A small image classifier, trained from scratch.
Model: 24-pixel images, norm batchnorm.
Training: 8800 steps, batches of 512, held-out accuracy 100%.
Data: 97500 training examples, 46.2 epochs.
Rows from block 4 of a small image classifier, named by matrix and row number. Each number is 500 + 40 x the weight over its row's rms, rounded and kept within 0 to 999. All counts start at 0. Numbers have three digits each.
After each channel's rows are labels from the 100 images, of 14848, where the channel reaches its highest value: "patch colour" is the nearest of a few named colours to the mean colour under the peak; "strongest on" is what is common among them. Only what is clearly more common there than usual is listed. The data: made-up ball-and-stick molecule models. In brackets: how many of the 100.
# c30: last pointwise conv (model.blocks.4.c3.0.weight, 192x192x1x1), inputs 0-63

c30.107:490533495565436425510454488513490496517496556467579505533485492496502506530523521466481414445502473461452504498507516493481476435537509531469413548531474585485492437462540580489424486521536501
patch colour: pink (52)
strongest on: space-filling (100)

c30.6:449522539461480583523454444522522497467481453584478546537533496522518525470518484455518554504436445523563419498453466506545525521476490477463458508499533427508507527602486483518539539479549507
patch colour: red (36); grey (35)
strongest on: space-filling (100)

c30.147:580466554514487474472459553491535553490489514422554522493522453405505528519555482502576473523461451404543495537476504528464479536509503481472477474491498503486557411488489554491498430511521456
patch colour: pink (32)
strongest on: space-filling (100)

c30.35:469441506478551466519554489515516454511473495518484485499519505454509544537471519511458452497533505516507552545487491500452428542504492498545561499474499508461482433499595488503509447471483468
patch colour: pink (33)
strongest on: space-filling (99)

c30.42:507546466467496510482529550462528475521517449528601467494550483527434527540516439447428630391451486613515509445514494539510521565505549556502497478573571452449496500441496485568513533445444461
patch colour: pink (51); grey (35)
strongest on: small balls on sticks (100); branched (94)

c30.78:487512504486548497529461465526544496454448456510556480484529542491530525462460542510480446432522531531475551480495532573462525585378505533513595481456532504459464524524500528529500488440453548
patch colour: pink (51); grey (33)
strongest on: small balls on sticks (100); branched (84)

c30.103:501524552500525525455447463469509497513518517588549512433515538478536472455491559510494477518463488503560426521483518502560483491503524502475493459463480474568580531424533534526539534531522500
patch colour: brown (49)
strongest on: space-filling (100)

c30.95:516463528478568539492554441511534474563533471521486452505460504514529469509430486501514513524458538483484425457488527494491491485539482479512537449525482502498487533462529523556522476499485398
patch colour: brown (57)
strongest on: space-filling (100); balls: three (27)

c30.15:530498466389495574518495484523502526438525447520492484563573496515434550443529516533459467488514490478469522473445502478490480504523488521504511459466545552488535508433521447543483456494523542
patch colour: grey (51); pink (37)
strongest on: small balls on sticks (100); branched (87); balls: twelve (41)

c30.43:496528471465483492485512529521484466518587517407509567522471432587486456526563477498512497549498507506449477519523492479513534487442446496384515539514526530474449565490480561501477497526604478
patch colour: grey (42)
strongest on: balls and sticks (100); balls: three (37); balls: four (32)

c30.133:498486554472603467477480545648529473470479422464477535475453505521502522464493521459554423603537504429502560476454479482508517512540482534534470511498526479513589503481542466540511437450502585
patch colour: grey (31); green (29)
strongest on: small balls on sticks (100); balls: three (48); balls: four (36)

c30.168:440503499479570482525502539499405455588506530469447484514511439445508511541507467514472535549545546581426490509500409427541523434503487446481432539455467516550501502476567522469547497509504567
patch colour: grey (45)
strongest on: space-filling (99)

c30.129:484520438489547461504485454499508479525488522460511468543529510431501468485478531502474429562553540519450480447524424508438529495439498500470481559482557498484474550494496532457524421541526465
patch colour: grey (42)
strongest on: space-filling (100)

c30.28:467552463503501486523519492488494466557383463523518514487498498496458527516454478485520419523499543532503469478463523486470554505527518450543531441492442617481509412465579552603472438543573500
patch colour: pink (50); grey (33)
strongest on: balls and sticks (99); balls: three (50); balls: four (29)

c30.149:512456446482483492459527488525501490536470452516524468495504541504457522502527507536498532560472506494542478460469536520511545537460539574520465441481493555479482466407359521478550549488503490
patch colour: brown (51); grey (29)
strongest on: space-filling (100)

c30.163:497514529489522478473490474404460453531488475474501468521476533520520469543542464522464487527530583480457522473480514479451513483494516461471532552519470505515590544483554566501477344556521462
patch colour: grey (31)
strongest on: space-filling (100)

c30.169:482496520511484479555502479475449494542506572481532515487427476529483537510558509519469492505487474491506511507488522477572555451448443455499550513593481509455495531518482488533476529425524523
patch colour: pink (35)
strongest on: small balls on sticks (100); balls: four (30); balls: five (28); balls: three (25)

c30.18:475488450450456433527452568484498572467490511487500504497490561508563535537492451519517493506485482536477558481519522545453498488550471569474556531465505443475435502528422488583490426479411490
patch colour: white (70)
strongest on: space-filling (92)

c30.36:466520466445529497457570482554516566492466513491489568544434550504492460587498457523550468410443499467473467555488555571545485562492483567524618528546477495471557472498440482475533513542504521
patch colour: black (75)
strongest on: small balls on sticks (97); dark backdrop (77)

c30.68:427482553538528492503427490427450470511458462430548557440503474523518549660496592436456414461583472523523524478556567471502430537470484493453445534459522515457490526482550436515466498526475522
patch colour: brown (48)
strongest on: small balls on sticks (100); dark backdrop (100)

c30.51:446528486513435500497455513500569504528463507481484457506507457512444473481501480465478491498459407519519464516506488478446523453546488576441483535468477552524549490474550519453547445469532540
patch colour: pink (35)
strongest on: balls and sticks (85)

c30.39:537553463443504449496486475508483425505481482504526493479518534497474519526501527505441559464577516433511479541613536514545496573489523531534632457599524461517534485494495465482479509480514530
patch colour: black (64)
strongest on: small balls on sticks (100)

c30.63:479478635505619503528514489572506426497553499504460521502514500470478536474482448525455482640475576445486507463497496484489598475556501525432492487497530491486486541446498469498501537503465483
patch colour: green (34); grey (33)
strongest on: small balls on sticks (100); balls: three (48); balls: four (39)

c30.1:488505509449510510502494441460428568603501561569465504476545586480522472514524496470493471521513538577495443489573513510489499482479494467490499494506571536512516465484484566491599525513488519
patch colour: brown (51)
strongest on: space-filling (99)

c30.141:456480621515519513517454598454465493540503457499501525488643497510467506432508435550483482504473458501484540565509505448516463573462552488455489511535482486415417547504470571514438539510480535
patch colour: grey (74)
strongest on: small balls on sticks (100); branched (91)

c30.127:566514427469483497475539499494451535475479576538464527566524457459444523519476523514499535468461531490499463556595616523465485456430498551588517462482488491456444480496463443516517497521465489
patch colour: black (78)
strongest on: dark backdrop (79)

c30.90:557497454436486562417435539497504505509558495506457493526505463495501467489495462488527525552503466504452526465467456472460545509498528492461546476528470492430493515465471514479499445514493470
patch colour: pink (34); grey (32)
strongest on: space-filling (100)

c30.37:494514505475488484532524464474463484533524490503480454489469497439567541518468472474482482520428524562495446516478530511536479479558510470427541521538537553479530442487432511455473472475511470
patch colour: grey (48)
strongest on: balls and sticks (100); branched (87)

c30.13:510543509416471480516484541510566520496460515424558475516546463482502529496512564550568497429470468485523542541481560539473487503517464543554583515507594490497500482476420568539504454472506478
patch colour: black (63)
strongest on: space-filling (100)